Rows from block 3 of the fusion encoder, named by matrix and row number. Rows with one number belong to one attention dimension. Each number is 500 + 25 x the weight over its row's rms, rounded and kept within 0 to 999. All counts start at 0. Numbers have three digits each. After the name is the row's rms in percent of the matrix's.
# v: attention value (fusion_encoder.blocks.3.attn.v.weight, 256x256), inputs 222-255
# proj: attention output (fusion_encoder.blocks.3.attn.proj.weight, 256x256, transposed), outputs 222-255
v.56 103:465471508493495497505462506500530492530495512487482491517494495506473537496465501511495491473500489488
proj.56 110:494505515502523517511467529544536513518471494500539493482504515482504503499497502467490460479511479480
v.57 087:465480434502471490502522487489484501441493503487530481495492482480471494453468491502545503463463516488
proj.57 098:492504509557503500472489497512497494498483465481502506483501503498488467502511508513493491488503493544
v.58 073:531506477500474526498484512521492479514516490507498526525514500497474532519491459493474509531527485481
proj.58 098:505498507485510513532497511529494478546504495481510488500478481502506492514503557450495503475507490491
v.59 098:518495525500508525502430506472551529573545472536428512511484500506497502521520464506515532434487500503
proj.59 107:497505498456502474505510472511499544498539495540523522500460493502505525462495483522503507497537483509
v.60 078:494533501514539510500473494500495460487525536504496507493498498464474502481457505500537499478539495524
proj.60 088:514495505581502496510499488536498524470495506517533512495501482498489463479524530522490492495501510508
v.61 077:551469512516472469501482477512607491540506474538486530537520492532482497556500537493475484495473483499
proj.61 101:484485495455510524512508508469497509517498479547460517505517471506506530518470472485562510514504481486
v.62 079:474515443506476519499506496526501511487504540487478507445471468505489510484491476504489516498448492483
proj.62 093:523497515500495518557493486501561448501503505438500478497557476507497517505500522488497500451492502525
v.63 085:511484520509461484493521498488485511447496529463496494477482450425497516480465490521496499545491449507
proj.63 104:530523517465453539483513536492518477524456490496516507492527494499508460494494529491500487475461468494
v.64 107:486502478505527490500465485501549505529477507520501556505502500498552497550544490532425497468493485513
proj.64 108:462537516519498500494508505489481488544470544515622467501500493500463541499542534530506489500549482505
v.65 084:524526519488502522593505462501476526419498504482502536488498510522492509435507503555495495524504496506
proj.65 099:517483501485533508488502500496481512485505470519459503485505486503449440454511498507499499535441486531
v.66 100:496510459498495539489535515504454543497526497528513494530474450500499487507501494522468514484483512538
proj.66 104:542477487500543536490506475500490473448514515508481520497500508496498545482507464502498496462547527494
v.67 072:491468445472510503498503528528476527495469517548508463499470490465525437517487530504502493492497466512
proj.67 104:554502521513490478528501499516536503496435508529604474486479512494480527467493481489488515475504542490
v.68 122:518523481503495500490485462509570483507500498525500516491493507526524487502515500502486489484476485450
proj.68 106:482547517486491503507500551500512504476477505497568490498497483502502501495517532494498510467426500486
v.69 090:503513524520494505534478466502516504534472543537483504492460503507577494543503574550498485447472475484
proj.69 096:497515499471473494462531476474498512458495467483545498533486486504441552501498511516517507462502524494
v.70 073:490509519498512493500505507579408493465496520409502560500512506532484498514474587518542466514499493501
proj.70 087:500476490481510478485499477505502476459523472502434501509517494487495521488514482507496501499517479511
v.71 109:492517489496571511495491512567472501518496506540493501498536491500482450522443539557494493458525494522
proj.71 095:497460501512541500512498484505500428458501536478511512510558500494566516487526491493514503447543524477
v.72 089:487441491484482511500462511498490526513490480515491442499502494446490512511485516474523538492496491513
proj.72 101:508473478526515492505515476516473520487489526497557496504494498487509508479488472503523496437530510532
v.73 079:535496506497577545524494510529480512495490521526483540529462475503479500511470498556511504477463500501
proj.73 089:480506497490562508469489464500503466425489492498517536501526505517479507499506506505544490465532446504
v.74 080:487516502499526495478496502504516534572495491521532507468518483483540482500500522517443521471499504501
proj.74 088:426500474533441513503523535501487522510502521501563489505485501489408543493493506523484489506520490514
v.75 080:493488543500513506515475505506534502504495455536479491519478524475541491520499585536519507475517502457
proj.75 096:468514464478459502448494448495510531486497514461540498498476482487488489491493524497520495530491474497
v.76 109:474508495505504508538578524509458536473544506497495553512518495453456518457460528530560496501480524561
proj.76 103:517442483521544512503503499502495483460500510527497499516518495497494499503517501489501492471524495503
v.77 097:487476494498499508435514488516489491550438502530523504490499534473551455551486528555495491498501480488
proj.77 105:472513487550428526496505524497507492515544496491521495500488515498459529519503457505471497498545484504
v.78 112:563487541504502495512462494513483577503523508536513529509505510509545476503532509562449497489468448516
proj.78 106:491497503509527500500500509495495444483517480499497480500525497505503515518556495487489521500539487486
v.79 074:548500503500492532499507482548558501472500504533512526497501518522501514512503493506481454463482412475
proj.79 103:521532538498535511521485512510507518472483537499594518521514499495481489485497565484486513449505480489
v.80 069:498503491505504485504411463508502495529451517502492441508512522502494503498529530493480548491515507509
proj.80 097:481502480523500439529426522529505500505465578510498508489495511501523520504496461501513514479497544498
v.81 085:482498485537493497527547500479524493496474494452490448467514484518459504488501452480469504480508497499
proj.81 095:514495520495495535519501545495483584535504501499469534525485501527457477512439497501499504501516508488
v.82 169:484487523512502503491473487487502510522517502550494503505511486528571485573552476475514502514503504402
proj.82 110:512534518494468513488518525496495498507507494485543489500489499503509487493508503492512517501486499490
v.83 057:506490513514506500483521495488515533478488499509481528496516467477508481520489567532500486487475495498
proj.83 095:474474500528461497465515497513496527486508507463500513512486486475484501536464511504490507533534509516
v.84 103:494513491495500512523497516528413497522514515559489485495527525504498481528465498517474471469511516505
proj.84 097:520494491504515508479482500503500419474508514506488515517533506507517507498493453480490500465529508525
v.85 092:493458489495494489499475494468537511497496475423522529491531525560472526475525495460466454529490502512
proj.85 095:472514499532490464559475552504503502528504486496475480503534500493532471514500512494498499509481487483
v.86 107:480522459520461479508501470510533488501474484484502480499513509536548491491569466442488491501479525459
proj.86 085:470517519498469496504504549500473552527494497498521496509481504503467514506479493531495503534459508506
v.87 062:523454495496521509509496475511482518552489494489521475527520440478582466526517503522500470507507511450
proj.87 088:482507504512499501491528546502499506534510501486549509490469486499504493536531484505511528541470490504
v.88 136:490502483506453459480510496464529495500447491456549496487496500543514477489514475482479469501500517510
proj.88 093:493496498513448486525516544497484567577497496501497486499478499498471490502455488497490500562460504502
v.89 096:521494526507471463520500510497508496544473515484494483538509484501529502505545503461497466505493460503
proj.89 091:481493507519497472528495559535480537523491486513509461511495494493493506504496490511484498540464493507
v.90 067:499483484501573504472470499500496497502516503471499502496490498484500483423483470494522595524517505488
proj.90 094:501493513511520501512506480489526486466467523524482523467473497496514479448497490498500479470490548491
v.91 060:512517501511478476466477509514532507485520490490506492523519451480476496532512498508451538506502500501
proj.91 091:511530457517529468529500494502527502541504502498498513496465507511561518512482506498488481457480535467
v.92 116:497467503491552505518510500553533449508506495512502547479469501514477429527461524538496444485504491536
proj.92 099:467498465549495480518471519512523421499496496509513497518527510491530538519477503493483505480524513499
v.93 100:482477485500493508482462517524500495514482479535525480514517530486539470553559475513473512496509482492
proj.93 096:509522511552500505488518490503461478520486510520531491502476511482530502482497436502492511501528514497
v.94 096:511510483500545515500406486503564484582465499534476504503469512533531498504512474515478516425503514449
proj.94 106:464554516484527514508508522479500490501505515433531545502482500500516499485486508500496488484488498498
v.95 084:527459494496490507534515479521508514423510504499507520493463521507491499455444473491521472523470482499
proj.95 089:538484496460511489504503532493525513511540493490466535517526509525511457492486484497506497494464491488
v.96 079:508524473501431525495515502509509506511580510498518488510512490528506501545505441444482508513473470494
proj.96 097:522487523491510517542502513488514515529508507501490487476505515501556518515517505476503499469504515466
v.97 107:523464497507513516521471457526477502500527513475528497489497521506525483483500463503465494508508499468
proj.97 108:450545510492504523483533549485480505532549509473549539513531500498450495498491495489534498516481449513
v.98 087:471580495500489530504576534526498504501499481496499500511516476503512499500507506467547530499533432477
proj.98 091:547478493509499506502488523496502537501510518510573490533500534518525485537494520514495498463471498497
v.99 085:487506520523510521533563505499499502464503491496486509500579526588465572451497549520511467488506472505
proj.99 093:478489503495505495484458493526480485470504487502476481513513489503472490524506521492509506521514479515
v.100 091:515499488506473459494480498494584480537467515431498503480477501483476511505449504503493466475478500524
proj.100 101:481527471502500480484491535494522523498466501499503495505494497504511491495488520486499490471474526495
v.101 074:499534523499511503501554500497412501491487458483489490510542514473500487516499552499525512497489453513
proj.101 101:513447466534479486510470495500499499536500506508464497513505493500502502496500479496463496529508496499
v.102 117:526512498498445482496500520466498539501501492504499487505517501462446521482527507497467504530489503582
proj.102 104:498462481557522465527458498500503472516499496543469446497535516518496501526530482495503497500536510510
v.103 084:516488540524490505506499522478499540491486496454502494499503461491504510445499462506480524485510484473
proj.103 097:526505516480550486488497501502489506509510453473386507491535514505534485517505499500496543536474486493
v.104 111:465494505515530505489506517497513496512501485521462523513501523502449497518498559492514540432531532481
proj.104 096:496518493502512486506454492498502442458483493504488484477499486501560503502531520493508514499471525496
v.105 098:475541494516482496508494497507488517458485493451524497487479487490544496502484483562503490483495548492
proj.105 100:470475489456488541488542499474489562513514503495495529505488501498425502492475529524495496516493498500
v.106 120:508499519496489498542539456512544475436485517434491543504519488507428540467488501494514483559458481499
proj.106 107:480499499482513486516488523498496524509502463487478495496504492503524457503497517498503490539439478506
v.107 099:491504440500506529466552469510470511511500509496553519524496502543538481517529504530474491522497514520
proj.107 103:444517533485459516488519513499502457466491518526527505518502493501444520499527509501490503514503481507
v.108 068:449491479482500520485500494532498464498473510426496458541434567506500501474421488532531475529522487499
proj.108 086:512500508469481511505500504508515513506521499494485500517519473501485448474499505469517485561493443487
v.109 084:465501524500499511493515538509453514491514547494494495508454480504559510482502502505519536544516508491
proj.109 095:513510505478445505473549460495498522491501459498494493493510492487475447493503502515539500526494473494
v.110 091:498514467502526559509511467505415486535476513495511499490524528531515466508493462482479492491470507459
proj.110 101:504491544494510535520540554500489505469518516491522539491489500503505503492526475495484513495501475469
v.111 068:540494513500518482503511491495527493488555500545493495496518501509507475507510471496498486499490446514
proj.111 093:548487492528497528495491507482505494491498499515498501508505491479510508492510497481501525490481496512
v.112 092:491493487505504497475437511528472491488479499478506500520509535498484493455485477567513483481502498500
proj.112 096:539521470504515543497466501505494543498523512490475499502505497503481455469488493503502488537481524492
v.113 124:470508450495513496477511502468506508519510486521516496522464506530488490520508500502464520456457509603
proj.113 119:489480482551480503516496471497499452495506541534524490499508508495492565512499479503503502454557513496
v.114 094:507503479493500507503489509487507491568463465508515498525514520517527487513517500510441500491513505507
proj.114 096:474497478563486489536495498536466477576490514509533496500493505520502517506502473533493501533531473510
v.115 080:513426472500544495465457486517496492494510498464502485501508498496535488489488502496553554519575496438
proj.115 097:519517511472500495499509487478539501494504510495457479544487505497582420483551500484519520510407522500
v.116 087:518446482504511511493474492499514443519435493533503475433497489474516499522507511494497503500552511479
proj.116 095:504527481514473483529505495515474541538482522483568504480484500484499499478507496499484520498499480513
v.117 080:545520497507558499489477442489511504500507507549489510500488533498541509512509477498459500489528480462
proj.117 108:491552502455503523482502520510487458489475507483566528494490491522510499484509522482486479506492497456
v.118 067:572500571507460508508482489494510514524496507500504516494531543491561516506500508500497498497439506495
proj.118 100:476499501471500494508499563497484516500502492528540447501514474518490514528544538488518518531449498491
v.119 080:514502545501457471497419512542519544496493536450500550506543509508490479488483552553498476481487473501
proj.119 104:446510508493524491513565537480558522500487486482545482513493505491478470495488505506506498496468509506
v.120 095:494460499489463495494554513512495504507500478552496437544502488483475488504538449514492548479503489524
proj.120 107:514465481540551503525494479501464518500504541544501499491501487498481503477500471493507482477540496522
v.121 094:508463500490497457528502515478567496528504509555442506488504500500518538501513541497494498472439494488
proj.121 091:462504501508490479504494494501477524502475484496503460486474464494501504511487526541511523491493510498
v.122 096:481534493490492501490546505493425489486482500491543480486478498482534443484468491512533497475504510543
proj.122 099:488497480495449506504506500498475533513532523541492505508487500489456509476475469515473497517509533505
v.123 063:479524498512499499492507502485468496449489486502508477486508494494499493523499497519503524490489551502
proj.123 092:494512491461459531444536433470476522481535494503470498447481484495437525478492515505547502501539503512
v.124 077:483515507516503522496500510488499523474509487456484490515501477509461527461500437484487515511519521494
proj.124 100:528493533474567516503488485515491498499500508535452505486523504508525490514506475484494525505506507486
v.125 144:497501473508561505524513481530530466477513495534454528506545505517399523454464537463469498475497503504
proj.125 099:483506501502528493492474445500491456432496515495499512492531488497553503506517531497510502480489500499
v.126 064:450506524491499510503509514498473493470563494472564528487440452525474501485488502522503462575484521520
proj.126 093:555513499504460531484529562510539484526515496514500505500506509531465536505507461490490502501506489480
v.127 155:543502518498525522488475447483521490469493505499509541467486497528497511511515504532507494509512531464
proj.127 117:493558510448518506463517486470497498480493476468506507484506489516478483494505542501506512505484494515
v.128 073:534492579487447526502499465498524485508490514505507523503547470492522546487534491505447476538540509488
proj.128 088:486518515513498505530487502507515528450514460485426542492484508530473523522505505473494503472529498513
v.129 145:544470515491487506498488476456500523511540490477467472456520513517481536486497529499534508488464501486
proj.129 112:495497509504519481475504533506499516504504495525513489497501505519443499501478475495506500458511511530
v.130 111:500488491504497514520516516459463515474533498465492511486507489499505531521479474479535538581517497494
proj.130 104:540459513494455483523520526503514525548529517491514506494512513505448478494497505515516488481539482460
v.131 104:500492521514555482485460532497493489512503524552495471494491523499500498493508477522474514467471498494
proj.131 100:469545485505498500471450435497499489529470502479497509511521499494517487513523488519488500553489531512
v.132 132:498502466516444491497536498480520536452497480496503529450431569514493507500431464487500502485481478504
proj.132 088:485470490491473484501500549513508460507493505501489525509502504516490537502496490489511517486487494516
v.133 085:499442520504514494492482505499491505500535538467518524449461500501500493498511507550564484490489485510
proj.133 105:495482550515490504471501484504547438535507480543505511489476505499460520521512502498526510494562512499
v.134 098:483500449485534501506521508514484514508486491467498478527540513549542464499488512488502555479506531492
proj.134 109:546441548482508460510517515491489514525524531502501499484482487489592500483506480509500513511490486489
v.135 089:419499454511502494509449524541497516478488512477502501512473510530491485471496484505493504508531528532
proj.135 100:576535482487472511563484453502506486521487493490525533494467515513502515474493534527494485537506529477
v.136 127:429503496511490499474498501502498494520521502498514526509516532489528518562485452486484497515502481494
proj.136 105:458489476503456516473497514499504492483464490524486557508501503500539527516492499497497499509507504519
v.137 094:494490519489502505509490505526507494512503552493533533504511496530504467464563525499463501498499495478
proj.137 110:487506497508510523472472503504457509485500506467509476499496497499501479505508555503503503495515483480
v.138 110:496464451493527491529445505489452535479503486459513510502486520475495531492470478521529508498507477478
proj.138 099:541488487486512500534507509495501497505516524509551453499511487499487479466478505506507521486496500474
v.139 081:485495498503497460492508512500555490491502513526482508447490482504483500530479507475503472499493451505
proj.139 098:473534500509536473496509495487499498510510502509495513481499516496452515520513458482511485500474492534
v.140 122:513497482498495494503497497411513501494510499521499520496502488533543496505513438498470481516434505474
proj.140 104:480478480488466516473499500497475522489492506490502531503505497489495477503487489477498505519502499500
v.141 094:482509521496499477508411487507504498482479526506480533471488514528499526516503496522524521497520468453
proj.141 101:478469508504532513488499514498485530483499500518538449494524495503429501499502500511487500504497475495
v.142 137:502504503486539527490517503532521502536489502531516521538525478485501516507530516485474568527540501517
proj.142 118:465457507493470494568489564499449542462499502485466450480510495506514494500507553497488488498516461481
v.143 080:501505547496556494492487515508511502480484539496516473494504469478489487481534510517477523507496502544
proj.143 104:477529498510482498521490443500504491493491499501474514498494509499498508499535534500488490522503521500
v.144 108:493491515507514501502452486503459484523497530463511483517480515509528454489502499522513518480514498471
proj.144 102:498496498495492490465500459499500469533490527491474527513474503494563456499524471513513506535492547486
v.145 182:466542483510505496499530501517516476498484466475492506527496516547486517482500456458480506532508489502
proj.145 122:552558490514486506542495473495531470527505499515470538496474508493498518500519519510506497527482510509
v.146 098:483496476504502482497464492499508517467435432552461478460505542527476502493457496497481485460543497493
proj.146 095:550515458507489529524516461502503498530497509504577522505520504499481500470476506493488497511458509483
v.147 087:530503525510503524491499481507443500488512551499484515441431473472507486490494509529530499480495450470
proj.147 090:436495493513496493398479516507512469495517492535522504502499497490487501515504490519519522498479508516
v.148 118:541504494506492481480503521500499491503497514522506503475518479453488472529511501511499491451450514549
proj.148 101:405520498475498481445472503498506498465500465496477537511500480492535495507464506509500493533492497529
v.149 070:488468480503476544502518496492454515470544474491481508549546468488509505496516515493552518552512499475
proj.149 081:491448534492443477466506574510509502557493516486509500506513490498531479505497501477510521453497520532
v.150 108:503505506496474482470467497510546496525526507494485498440477493504520536513476493482545513497491475476
proj.150 104:512513513494446498502454502491483520501489484537478523467479496516485520502501488509508506519516535561
v.151 070:538492496484504517496513459503514517510512508521499502499487529499501504463506526506491506509483494464
proj.151 092:488499501477525502498507505491504530480505495493488440482531487503456531496505497501504502539494527505
v.152 104:554481453486524501506477507499435496496450486497462473496498516506495480459509534557508554463522502492
proj.152 105:527472504456524481484535474486505500545509515494552502500496493497533479477498491518501501500466504457
v.153 096:501514507501541470464503542475501496481491483449507502502491465500490481503580482503496501536463510537
proj.153 104:469513490544522530436501476499486501500501530497520492479501497506502493498504531552512487496520491437
v.154 077:438489504500496507501500495500512496500516509544502500563539569518497505453588506468467496525522503488
proj.154 092:474569482501509492495452482493511500484498484487482478519520508502487484486533524492511509550506514504
v.155 095:488590493500454500539545491525476473474481485473520523549514519492486490489512513483491448499492471476
proj.155 099:472509476504495515458517495493510505415540503489507490522507484500513463511440484512501498480438498513
v.156 101:485556509509506511553542526533495441504504535480488511549512498454491493497508509501456516505507507515
proj.156 096:504512504550524493507502534528509512495512530497471456501496498516488517512514532522498471436473474485
v.157 104:496456461500441504538450491464456500482492489429509497500507498439500501496497534498510500500533530481
proj.157 092:566493501523522519538516517506504510495532531497553451496501503513488482500509483478505496448510494449
v.158 177:502515486501508503477491498520524430502460503485539494509501509512461492482523477485491486512546512498
proj.158 096:525526487530514538531494428497510518481514495506514472474504500505431489489514525504499492503537503472
v.159 114:494493517501503500485490511431531524498506470556478487507502493483443520515556492459502508520494549571
proj.159 101:523534487473448494530502463505506497516488504485484535501505501509524518479501519498512502522522501486
v.160 104:488530524514521496507508520521526467523481450512509467571498499508493489543499488478484458473483514498
proj.160 100:501534496516487517533514472508538496510496497495470523507482504484539484503503509497527497488511506455
v.161 093:510573507496490533572512499521535501499493500486493502503544509501522525495517511494502503581501472449
proj.161 109:493486505536516511500485566509470555445503516494495454493535504518499480499494485500486511485496488490
v.162 091:481485492506489471481456518550459507527507528553458454488474504513504484521462468538518494414491464505
proj.162 102:511516487502489492475500496497556438548475498504490533501498508480522490521512454492498511505482519533
v.163 091:501508544490519506500581532492489501467468508466503510495486465470511536509514419450505475542506510488
proj.163 101:423463522506507481455505506504475527489500504497504448505517460511502504507486510515494500471501489482
v.164 082:485501469478498519465526482519511510470488494505548504560487522533530490526529464493492470524558494502
proj.164 094:550539470479487523532496460514497513478499475498489500504454529547506499506469536510507496497512505511
v.165 126:521493499456515504485534531505503488512473491475522553489531518489497538558523503526514492477494509525
proj.165 112:461496508476540500480503541492487526446527490509509439494493499499512504499453525509497495490526471434
v.166 087:581507496488477493499484505492471499428507476483478518451521496497479527505467507546499479556523495462
proj.166 103:496484473502489502483506501490471528481531481496505505514510498510474500483431513483510507495473503512
v.167 083:452497493509502527492555496505504507490453501446494515498492514460520521525454498493537495502514463492
proj.167 105:433461492508477479532499565499454508478522509533473455491509495497498535502495508505512481477473468489
v.168 085:501463487501529504482465517440512508529502513542483484476515438502493523501528505492472577512496524522
proj.168 097:496512499511508484539501479473494514556508508522532499464514520503452458483508530506502498499522485496
v.169 141:494507485514475525490499489490462511512525444521491470505477518511534531525481497489514506494483491506
proj.169 119:503498499494449492500518498494507495501468491507482583503481515510534487518506497496511492520545537532
v.170 093:500544498515477550504502510553452473502486470507489454527567551500503518518513501518458499513526500509
proj.170 100:528515481511538496514503538509518521463504495458522486491513507509512475497496506502500495444508467461
v.171 149:499517494502543470483543508532467490471519585489547529462500491456499487502495507524519483516466500514
proj.171 084:455473498481462491479479532507482499502487503484469466500503496505531524507490507491508512506485479507
v.172 091:484531492482453497490506496491555501465516488497541523501491524492485514454531518532553468484437512492
proj.172 105:414521477503542497430495473501518467447485480521501484511488492488471527507459523492505497518498501479
v.173 118:509544500504521498490565515501482453503468506482510499513487505480488488473498501508501524486521508557
proj.173 112:472496490478470497533484503477483514505486499480480485502499494500575524499524528540490485547501475478
v.174 089:510518514482520471507512484492534509499510499419522518475527472498469532506491512481545481513522456481
proj.174 097:487478508530560494502506526506499524482508507523516448493502484489488497482474482487521485459513483464
v.175 093:515501550523481501535497494481510545465555507499483531483508515512498513518482512498464437499423521485
proj.175 102:474529480512502481485471523504504468499493484504499529517516514499513491517463476488519513499492514521
v.176 080:518432472500444500494503502487479503491525514478501510449475514509517486492437475510508490522465491500
proj.176 092:513475497494510512418528516519500476531528498466515531514479499499462474537482490463532492498489489499
v.177 111:459469505504512542502516505536524480509484502473523504553497519468489511497530515499503528557512501542
proj.177 102:470490492509491499565501534515518506499499501500471461496476517505497512497523538492520484485589513490
v.178 086:496485486506505498540525504540427498468457524532506498502497482474486449512517527549442524488529514509
proj.178 095:533510460492522530462496470503526501453503506502534462518500504500515531492500514544474475495484464445
v.179 080:491529544500560532521511503509485487496508506444497433521500504470491509501516461515561505516455523495
proj.179 097:505478502440530463497473512492476531503491499524537411466485455494502553490493475500483511498481467491
v.180 086:492517448491471480500520474517502498460487491437518550525496483519498476516515516481517428546503477481
proj.180 091:467499508490466490456511513498516481499546518484492505538442466500505503527481470486526479491473499512
v.181 102:515479490496524502500508496497525505438501489469513503475489503464494505430504511531559476526499475503
proj.181 115:478464497504569497511494500490475524483499508529539414479518492508452524450496503495502497496503490473
v.182 109:499525535491515508486510486491524516519502464484486468515501475553511521464552504462537536501543466477
proj.182 095:534501519494460500504486531499503497516489510526502480472500506517487528528502503515498509497528506505
v.183 101:489549530499492500499608493534523500512519489471501538545491515506493509555498505491469490532533474513
proj.183 102:478482472491530507526492528493495545417527498502513437500491497475502516500497495498493478499500462524
v.184 071:494497487504502442503511490441508512478501533427543534424449464501481481483491529450509486554456479511
proj.184 088:466508514508486476463515497495484457525568506518517525496450500501477510501508517514500513521516503552
v.185 105:526458514496496498485450492453491567500541508539503501414488485465530493497501506511511525498492483502
proj.185 097:484459527498499436481500503501477479541496503491490499474511507502519499501502491484516518501531531506
v.186 088:514479471501531495506476508505499505493540506519512514477503504509500481517477541529459505504560493455
proj.186 090:526502499498517504536492468508518457501506531532508481517492494489488498498533464497489501493453521479
v.187 076:476492569497530506505489516492515487499487569485487478533480522495483489520488503480476530470515513499
proj.187 104:473475494494583470486481532501460555500505533509558444495509495500494528474499488501501501481504465473
v.188 131:537479452495484465489498504449501528510501486548504500485489477540471497556460499418514493506537506524
proj.188 116:525499509487426482510519495500538495538520499496460568501488505495513492490498523490500499530500514532
v.189 100:483500501508497468464502461509534516512470532533522483451498480458523495551503516497506474499513490532
proj.189 096:481498520490481483528493511501504500495489474508461531505462504499507555507511511491502517520515505539
v.190 118:529502507498493516506466492496496476487516442544487468503462514502483485507466494505481502468506556501
proj.190 110:533556481492513523462498396503522495509455505520539563519502504506502487496504475475501499507503544515
v.191 109:480510498504466514505497499510513492542499500523517477582535472493532495517563492453493534518516507496
proj.191 108:497505490528507518507486527503491521473496519493475485498479499503514493513503515512498501457556497465
v.192 108:463541493497473498500537501489452500496495524494507472497497472466499491538475499491473542491479547526
proj.192 106:512488523495507508538507449497481495495499491540513530501501511504514488501501530473524509491485516477
v.193 087:505525529520502497497499483479463499486452507509428508497498518476499504499508536519470520511502496509
proj.193 097:487511534471460468472507501496518501520505468507507499507486509497479510489491488506520501523478462534
v.194 068:537502453494513498498518424463488504515499466488514495532480491572509457476545515468513493502460539510
proj.194 090:467518523515451496507498493480516499465490526511497478495487504503494499539509437502489477475534507453
v.195 109:453518493465448508484489522458489501536499487474541488479527514527563498478510469473550454512487536505
proj.195 108:521506518480507500553502535481499548492492518517452503498479503493527449506504524490472506508533500466
v.196 106:473494503519427502518500547471500500496508509506495523495469491511505532484500529501446505540526547495
proj.196 098:520517499476516518524478533508507537489464513504499517478520498501507470541506519501504495502457494468
v.197 095:573480524498498500499490471501519503495507491450458504513510560509510536502576466528485517514512515407
proj.197 103:469499476489490493440484500503487480516496446477509518513500499482500503527480501528492490510490473526
v.198 127:482498507505519513516505505489482522505499502489462519495512520472486535571475430518467506511472502503
proj.198 099:504502472487501519505499540497505530491480511485520423504515496498503534487521470528513494502447502527
v.199 080:553441500500471493486397535493503489500490485546501517497452525487500486547520461531452491513497481522
proj.199 103:425496485485472501453525479486523510490477518538486491487510499472477519484502475499461499470449479537
v.200 107:500503484496559520500505482558452537494530512527449525504496504498507497538456499555520515488464484501
proj.200 094:496522494478477523476504511504524485497507499487568456506528497510506504484527460513514501512439498518
v.201 092:528433487520466505484510492506492512486471446484499503490501540505517517514494474514448545503497445550
proj.201 098:477506500531469505558514523505529502501514511504443483498484494516500509489499445486512546519521504495
v.202 126:473509499497522528522487488498476504503481483477499462541532545499492529515504502522501499443473516445
proj.202 109:512522504502490484456488508509500476545520505502505500500495508496495522522489506512506500527509495511
v.203 110:509518476549529522498506502491449523448480500516485516467479514486486546493472486535463502498464492503
proj.203 093:497497494510488516494499498496511516504497492487544479504507494520511510499518482532524488503443503517
v.204 104:421466463493520496505558538505508499530478501498505459471475466512473497495442462512484508481481526503
proj.204 096:497505517527510560526516510522512523528545527515509458498512501515502499485478499506502475497507542491
v.205 069:511510483495475508467534494501501491502503500494534487521532473478478500468514491524455490517516511534
proj.205 089:486464490475537515583523515508503535523500521517459502491500472517498477497523518469485508494492497500
v.206 105:505519517509501512511519506500402533516501496497482512495508510507500498544474499526520481465463472521
proj.206 104:503501506517505485476495504494545506498509501498553481502488495494464509491490501528507504498511501518
v.207 086:511510508491505508499501489513491497474505513540530424495485489446528437508559512535500513528547478489
proj.207 099:504469495507525498530491461496451474473480493499490578496478497500496511501528518490481510465521503487
v.208 134:477477503504474492490496520478535502527481446475499517487480493543527502520465422493510473476502539503
proj.208 112:492519496517482500512490500493505504493524528493469497503507506500497500505499461495499505509511528466
v.209 095:516510507489470492453528484527527511524495474491487483497488507520487567500473459500439495493518506503
proj.209 103:459499503503506513512500526461477547516471489550523493471482491501500508520483549503517486466477553535
v.210 140:523522494472500519500515472518564471487510556518478497516553496492453511473514515452520515490519530473
proj.210 108:483507509481535487437485507504494460523504480526515498500528501489504488497500497503498515505470492517
v.211 103:480494544497514480479527477543498501489512541528516516499507502491475475500502578503506498511508518532
proj.211 096:493484491488519496478510493496490471521454484496523510493504488477515559481504504479522496518496472508
v.212 082:498466498503464475459481513479562485524500511488519509468442497516503503509498446482525472477500566505
proj.212 101:485501504504492485542505495492505501469490528499497490499484516487483457489497491484504510505500512462
v.213 095:552523505492529501498522500461489523506484438471510502514504526510534510495564505485529521489493481503
proj.213 098:530541507511508506475489509482478482503490518483480495502489498486522483502503499530488508514504502492
v.214 071:488538472503494550511514484525547511482511472507524515497500502463487474495479550491434503499499478507
proj.214 088:527481502511513504536545502532434477461489505501503498521518508514528488442514481481490503489558503523
v.215 100:470520513502482533499478521482467487504507463474510479544466508493503490495484483492498498493539501499
proj.215 098:528492496525519489541491470504502488521507472528445590498471519505473503503503522497502507504533495516
v.216 108:486473500505517506510501526509494514495534525511482538481493484508459504502456498552497461496473506508
proj.216 101:463466445526527501506500491488503481536515466491548499497490500499512510513517491502511500492430523534
v.217 148:466522527500520480506491525507525482501521501492469530474564455521472532492470529465492501504492488486
proj.217 110:481541492492542500443499495511491515529496489488548476482505493490533510477482505516503487513494475520
v.218 084:488498460498478482509528511537468499519494498480491545499479521436521504492485480543520498484437519486
proj.218 099:484491498533540511475475506477498505520510497518533486527530482507481492502513496536468494508492535535
v.219 110:501506481496500505518503489486437533500522500503476482492508509476483543498484489514524504490486494498
proj.219 105:505490473514499502454485482495541484498500470479560491529495479499502493499512501519501499500480502532